From a checkpoint of a small multi-label image tagger.
Training: adamw at rate 0.0021, 18900 steps.
Rows from block 2 of a small multi-label image tagger, named by matrix and row number. Rows with one number belong to one channel. Each number is 128 + 24 x the weight over its row's rms, rounded and kept within 0 to 255. All counts start at 0. After the name is the row's rms in percent of the matrix's.
After each channel's rows are labels from the 100 images, of 14976, where the channel reaches its highest value: "responds to" is what is common among them. Only what is clearly more common there than usual is listed. The data: coloured fractals of 300 iterated function systems on busy backdrops.
# convs0: first 3x3 conv (model.blocks.2.convs.0.weight, 96x96x3x3, each kernel summed), inputs 0-47
# convs1: second 3x3 conv (model.blocks.2.convs.1.weight, 96x96x3x3, transposed, each kernel summed), outputs 0-47

convs0.49 134 [136  88 103 116 101 109 119  78  92  93 111 129 107  81 116 120 112  89 131 120 124  88 108 117 117 110 106  87 131 116 105 101 127 126 109 125  86 115 110 122  93 138  80  91 110 105 121 116]
convs1.49 122 [ 94 164 126 129 142 160  93 129 141 134 138  96 153 154 134 143 111 130 131  86 139 135 158 115  98 120 136 132 150 117 102 122 141 114 146 103 104 110 137 142 132 104 115 130  73 115 121  64]
responds to: white; grey

convs0.90 075 [142 137 116 135 141 126 129 148 119 111 106 166 115 101 125 130 124  80 170 115 138 130 126 143  91  94 141  93 139 134  88 172 137 123 136  93 118 113 150 117 119  97 171 117 126 118 123 138]
convs1.90 104 [132 105 109  77 138  84 121 120 119 103 117 173 118 107  76 101 152 108 111 133 105  76 103 149 108 127 124  68 110  78  91  82 115 114 119 150 116 153  98  98 105 132 116 133 141 144 110 143]
responds to: red; white

convs0.71 088 [111 164 133 134 145 132 104 152 154 148 105 129 140 129 120 133 159 165 167 114 102 137 155 156 142 170 136 102 130 133 142 132 143 161 110 127 141 151 113 129 124 160 160 173 158 136 132 112]
convs1.71 097 [156  94 101  88  91 124 132 108 104 113  99 138 101  91 101 106 151  99 115 140  97 109  86 142 152  82 118 100 106  59 117 101 115 150  97 148 157 125 116 119  92 133 114  81 126 131 110 126]
responds to: blue

convs0.35 097 [126 112 120  90 116 100 125 106 125 101 103 127  99  92 120 123 130  90 119 124 121  94 109 133 108 119 109  80  93 130  81 108 107 106 128 132  94  96  78 123 119 105  96 112 110  76 116 145]
convs1.35 092 [108 162 131 138 115 169 105 115 136 136 107  82 141 118 131 124 115 110 145  93 137 126 147 113  85 115 150 130 117 117  88 154 167 131 138  97 118 119 135 149 130 108 127 136  94 114 118  94]
responds to: pink

convs0.84 103 [148  89 127 108 127 136 115 142 126 143 124 135  65 132 138 122 133  99 114 139  95 121  55  99 171 142 122 114 161 137 136 113  98 114 136 134 110 124 116  95 108 144  90  94 141 127  90 160]
convs1.84 080 [ 91 133 155  98 132 166 108 172 110 121 132  91 141 135 166 103 136 109 163 104 126 159 159 124 104 137 121 150 136 119 112 129 135 105 146 114 123 105 137 131 152  80 135 136 113  71 121 107]
responds to: orange; pink

convs0.64 124 [137  98 163 118 148 116 127 138 110 140 159 143  61 139 137 130 113 111 112 132 110 106  82 111 128 130 127  74 178 108 127 123  95 119 123 131 129 119 109 117 123 130  98 110 151 137  89 171]
convs1.64 100 [106 125 142  94 157 152 138 180 135 121 131 131 128 153 153 143 161 118 170 110 137 145 153 156  96 143 123 124 157 112  89 111 139  90 140  99 121 102 149 129 130  88 166 160 138 111 143 117]
responds to: orange

convs0.50 088 [113 113  77 112 106 124 110 118  97 156 160 146 136 128 107 134 122 129  93 123  90 105 108 153 157  99 129 131 122 138 163 108 113 133 102 164 129 182 138 118  69 137 127 122 150 133  86  85]
convs1.50 082 [154 100 107  96 101 140  91  98 140 110 105 105 120 129 129 116 143 128 134 119 115  97  71 133 127 122 112 104 145 134 123 132 125 198 141 180 124 185  77 158 129 159 112 115 141 129 147 106]
responds to: white; pink

convs0.31 092 [147  83 109 126 131  91 106 138  90 116 133 115  94 113 130 127 124  99 124 130  80 134 123 127 143 127 124  88 138 103 143  97  93 102 127  99  85 100 137  95 105 152 139 122 145 124 125 159]
convs1.31 071 [ 81 149 139 110 116 169 128 175 121 140 142 108 104 139 153 165 104 143 171 115 131 123 140  98 126 153 119 149 140 123 103 115 139  92 164  97 107 103 134 123 130 103 130 124 123 129 144 147]
responds to: teal

convs0.72 111 [139  97 109 106 123 101 144 116 108 154 145 163  78  98 115 122 121 107 100 136 117 125 112 145 150 110  89  73 154 138 150 115  98 102 131 165 120 151 118 114  63 144 109 109 105 116  92 180]
convs1.72 089 [101 159 140 108 132 169 109 126 158 125 106  85 123 144 164 124 112 113 168 105 142 143 142 106 107 138 123 117 149 124  85 140 163 159 159 123 112 127 125 155 126 132  98 154 107 124 146  87]
responds to: pink; white

convs0.47 096 [134 118  96 114 103 142 142 101 125 147 170 126 126 110 110 135  94 112 117 147 134 157 120 107 163  69 102 127 152 137 119 113 117 133 138 154 118 102 142 117  51 157  99 107  69 143 123 144]
convs1.47 061 [151 157 136 109 121 147 142 119 159 130 108 138 126 139 126 138 128 138 146 146 131 128 141 129 129 162 128  90 117 132 151 131 102 183 146 149 103 149 106 151 160 169 107 130 133 148 160 141]
responds to: pink; white

convs0.82 076 [ 98 159 122 114 142 155 142 145 136 136  85 144 119 120 144 113 128 153 127  75 117 165 155 127 130 126 163 147 128 145 138 163 154 157 178 120 130 146 141 147 116 121 125 157 152 136 125 168]
convs1.82 090 [138 119 140  88 133 103 149 104 112  98 103 148 108 106 124 120 150  95 120 144  98 108 116 167 150 116 102 134  87 113 112  83 130 161 101 155 109 139 122 113 103 134 101 118 157 144 105 136]
responds to: orange; white

convs0.40 100 [144  94 122  90 120  95 149 108 109 124  91 128  83 114 111 122 112  97 102 133  99 120 123 138 149 114  79  76 108 130 142 117 108 102 133 153  96 134 119 134 100 129  98 106 113  87 119 167]
convs1.40 090 [106 160 164 133 130 177 114 125 127 146 105  74 120 130 161 110 113 116 147 101 148 142 131  99  90 130 128 133 141 123  78 139 167 138 128 115 131 113 137 145 133 126 108 135 104 118 114  75]
responds to: pink

convs0.44 110 [116  89  96 106 111  83 135 101 103 119 131 133  97 101  79 126 124 122  99 120 121  87 104 127 114 117 119  60 126 123 115  93  98 113 116 120  94 120 100 113 118 134 107 116 127 116 125 126]
convs1.44 102 [110 150 116 122 118 169 106 142 143 125 144  95 145 149 130 148 113 103 142  96 145 123 157 105 112 118 142 137 148 104  94 145 144 122 163 101 123 109 127 134 131  97 119 134  84 125 129  76]
responds to: pink; white; yellow

convs0.17 086 [127 143 130 114 169 142 132 155 134 167 105 120 129 132 120 157 128 158 156  88 127 138 156 141 156 143 132 113 125 149 154 158 161 159 144 132 137 164 128 165 114  81 153 163 144 139 136 137]
convs1.17 110 [142 101 130  94 127 109 147 104 106 105  98 145  96  87 113 116 139  81 120 142  83 105 100 161 152  84 109 113  83  95 120  79 131 155  98 152 135 128 123 109  90 143 104  89 154 143 108 131]
responds to: pink; white; yellow

convs0.7 104 [154  96 121 104 121 103 135  81  93 105  83 124  87  99 120 124 116  69 118 135 110  92 125 134 128 127  80  94 101 125 132 106 122 114 124 144 108 141 123 127  93 118  95  84 117  81 138 159]
convs1.7 097 [ 96 165 164 139 134 173 105 136 126 146 113  96 134 129 147 106 119 124 139  90 138 136 137 108  95 115 136 137 145 124  90 141 166 120 121 106 123 118 142 151 132 114 111 133  91 104 100  79]
responds to: pink; white

convs0.0 091 [140 124  73 135 106 122 101 122 106 136 165 113 161 144 109 127 138 141 115 136  96 124  95 147 136 101 141 106 111 112 123 106 122 153  67 127  84 166 156  94  89 128 133 124 148 148 100  76]
convs1.0 093 [166  94 104 104 118 155  83 117 116 101 114 104 124 129 120 101 148 112 121 114 117  98  57 124 121  82 116  96 140  83 107 134 113 169 130 184 145 169  75 137 112 143 119 108 132 133 125 104]
responds to: blue; pink

convs0.87 077 [141 137 118  67 137 108  94 141 102 121 115 144 134 138  86 128 138 129 155 112  81 130 121 124 152  96 144  54 147 148 193 132 159 119 197 145 139 107 120 117 107 152 127  93 142  98 141 187]
convs1.87 083 [138 154 139  77 128  65 117 105 123 129 155 130 109 136 107 126 140 106 128 132  99 104 118 157 112 144 100  59  82  80 158 117 123 135 155 132  90 165  88 123 130 144 110 144 112 134 100 150]
responds to: teal; red

convs0.4 103 [106 104 110 120 159 133 181 158 128 121 111 103 125 121 152 111  84 128  76 127 107 130 145  97 114 118 141 156 106 108 107 105 107 133 119 148  86 111 108 121 152 134 136 129 155 160 114 160]
convs1.4 126 [127 125 197 148 140 135 146 173 175 159 142 120 102 124 140 137 115 123 114 125 157 141 134 122 145 123 123 124 140 158 123 159  90 131 146 151 148 134 138 115 144 106 178 134 154 123 144 147]
responds to: orange

convs0.6 068 [136 142 131  86 137 139 150 148 158 191  80  83 137 118 123 102 147 123 128  90 126 130 150 140 156 156 108 130 136 149 165 147 148 143 123 147 154 130 109 140  99 125 160 143 144  95 115 135]
convs1.6 082 [138 105 144 116 106  98 150 119 103 104  60 119 102  58 107  83 160  99  99 143 102 113  97 137 146  96  98 114  85 105 144 115 122 146  98 150 143 137 133 131 103 157 112 105 141 118 111 135]
responds to: purple; pink; red

convs0.1 099 [153 137 130 115 157  83 111 142  96 155 129 179 129 113 111 129 145  92 154 139  94 142 103 154 175 106 136  82 121 157 178 141 127 123 152 162 118 141 133 117 112 140 127  89 115 117 149 151]
convs1.1 105 [128 129 132  78 112  69 109 102 131 119 119 136 141 123 102 112 139 123 100 133 114 115 118 159 117 126 112  61  93 114 124  70 125 145 125 185 121 175 109 136 128 126  98 130 136 136  99 128]
responds to: teal

convs0.46 129 [133  80  90 112 100 111 118  86  98 100 105 137 110  79  99 120 122 100 137 123 118  92 105 124 115 116 110  83 131 117 110 105 128 124 104 122  79 117 102 121 102 143  83 100 109  99 122 111]
convs1.46 122 [ 97 157 121 122 134 155  89 126 144 129 144 100 150 158 135 145 117 131 125  94 141 133 167 115 104 125 139 138 150 117 107 124 132 110 149 103 102 110 137 141 133 100 120 136  76 122 126  62]
responds to: pink

convs0.81 102 [139 140 112 140 165 130 151  87 160 101 122  98 145 171 119 139 134 122 112  70 192  88 126 135 139 126 116  96 131 117 106 125 111 111 148 104 144 119 168 101 129 115 115 119  89 116 141 155]
convs1.81 089 [122 109  77 144  79 119 137 109 101 100 104 131 135  82  75  89 123 153 102 109 103 127 120 126 123 128 164 127  86 137 137 127 152 114  79 103 117 134 105 148  91 111 135 132 119  89 109 156]
responds to: red; yellow

convs0.37 068 [120 113 129  97 159 136 145 132 137 114  45  93 130  99 167  76 140 125  99 106 164 131 110  93 152 138 124 131 144 117 136 131 128 157 159 166 107 139 107 100  94 101 128 134 131  86 107 145]
convs1.37 085 [131 109 154 143 105 144 135 127  98  91  87  95 132  79 124  64 146 119 104 114 117 130 103 129 130  90 135 129  85 120 131 129 111 130  56 137 146 141 139 126 139 129 127 132 126  81 108 133]
responds to: orange

convs0.8 128 [121  74  98 112 125 105 120 123 104 149 154 156  71 117 109 140 116 132 114 140 127 114  71 113 139 124 115  82 170 132 142 118  84 111 131 139 121 144 113 109 105 160 102  98 129 132  99 166]
convs1.8 086 [100 142 115  95 137 168 106 168 148 114 143 104 140 152 157 152 125 115 158 112 133 153 151 109 124 125 139 132 164 113 114 136 144 135 170 105 105  98 128 150 120  96 104 165  96 119 148  86]
responds to: pink

convs0.14 101 [ 87 121  85  90  53 133 154 134 138 125 161 138 130 137  78 118 148 149  95 120 109 102 122 148 157 138 136  75 121 120 107 100 103 112 111 138  98 123  85  90 125 132 127 141 120 144 120 119]
convs1.14 095 [155 129 118 133  94 114 114  94 129 112 121  88 131 132 117 150 138 114  99 114 109  82 107 135 121 126 145 130 110  98 124 158 118 168 146 124 123 135  69 131 148 132 104 111 128 153 129  89]
responds to: yellow

convs0.86 121 [144  71  97 139 137  76  81 127  77 113 139 135 137 127 128 135 154 112 112 133 106 122  82 159 148 129 133 104 117 120 126 111 107 111  71  87 100 129 152  85 118 157 115 107 125 133 110  79]
convs1.86 109 [107 135 107 115  97 169  74  93 139 123 121 129 153 131 132 106  87 124 131 119 107 135 148 154 112 124 144 112 121 109 101 121 136 149 138 184 159 173 113 155 116 123 108 133 118 100 118  84]
responds to: blue

convs0.51 105 [136 112 123 116 164 103 116 152 110 181 135 165 128  98 140 144 124 108 122 127 128 138 114 112 157 109 123 102 160 134 136 132 113 143 118 183 105 108 150 118 127 143 121  64 106 157 129  97]
convs1.51 108 [138 112 158 113 124 107 118 148 175 133 133 133 107 134 117 146 146 139  84 120 155 122 110 149 140 106 124  90 136 144 122  86  90 150 151 188 130 150 134 125 153 111 121 135 148 137 133 137]
responds to: blue

convs0.27 071 [115 165 143 142 157 123 103 135 171 137  84 103 131 131 139  89 149 146 168 102 157 115 148 143 125 155 100 120 138 124 142 138 134 142 102 116 160 137 127 119  89 142 165 155 131 105 124 113]
convs1.27 080 [166 101 118 111  75 107 136 106 102 113  90 128 105  63  88 103 148 101 120 153 100 120  71 139 151  96 125 107  89  80 112 111 105 148  90 136 148 118 135 133 105 138 122 105 126 125 122 136]
responds to: blue; teal

convs0.85 071 [151 134  90  83 146 124 128 161 140 176 131 123 119 132 103 151 126 139 162 112  88 100 156 137 121 132 127 101 153 132 121 137 154 129 102 114 135 177 141 139 117 100 157 141 144 165 105 138]
convs1.85 098 [119  88 123  81 132 103 147 112 111  94 100 142  93  97  90 111 154  69 120 139 105  70 109 161 139  99 103  79 114  71 117  99 140 144 122 153 163 150 123 114  88 150 119  81 136 142 135 121]
responds to: red; brown

convs0.19 095 [120 131 128  99 102 106 133  75 138 101 122  94 129 153 161 126 120 104  95 124 153 146 130 138 143  92  97 128 104 108  91 104 128 111 161 122 141 117 146  94 128 102  91 114 136  95 111 150]
convs1.19 089 [133 150 170 134 161 131 160 159 168 137 115 171 119 144 134 119 125 118 123 127 149 153 129 150 138 114 125 150 120 149  79 124 101 108  99 157 159 124 138 153 131  92 152 132 157 130 135 171]
responds to: orange

convs0.28 094 [128 149 114 115 136 142 125 170 154 147 111 149 136 137 131 129 111 168 169  98 111 156 154 131 148 126 151 128 124 166 169 134 171 154 149 129 150 163 139 141 142 114 152 151 163 138 146 143]
convs1.28 117 [146 104 118  93 114 126 140 107  93 106 127 151  97 112 111 120 162  87 112 138  91  93 110 157 150  86  91 103 104  91 147 106  96 133 102 141 147 165 120  96 118 126 113  98 134 125 106 137]
responds to: white; yellow

convs0.45 095 [122  95 119  77 110 144 149 124 114 149 150 137  76 125 109 140 108 110  88 135 120  87 138 144 132 134  71  84 137 100 142 113 125 134 107 143  97 125 105 142 136 168  93 117 108 126 108 129]
convs1.45 080 [ 67 133 121 111 147 127 136 158 149 123 109  95 129 171 138 157 102 116 150 139 116 132 172 117 103 156 151 143 144 125 103 111 116 111 153 106 125 114 126 136 144 117 113 164 135 144 172  74]
responds to: brown

convs0.68 092 [130 112 128  91 121 115 144  92 136 120 113 109 142 140 143 120  99 106 123 151 121 124 130 133 126 139 119 133 103 124 112 131 174 123 142 131 113 166 152 185  98 156 112 152 137 126 145 163]
convs1.68 071 [116 125 142 153 153 119 134 113 121 121 114 124  90 127 124 113 108 112 103 149 130 138  95 138 136 108  86 121 114 146 137 128 130 120  78 131 147 116 142  97 121 167 134  91 143 141  55 106]
responds to: yellow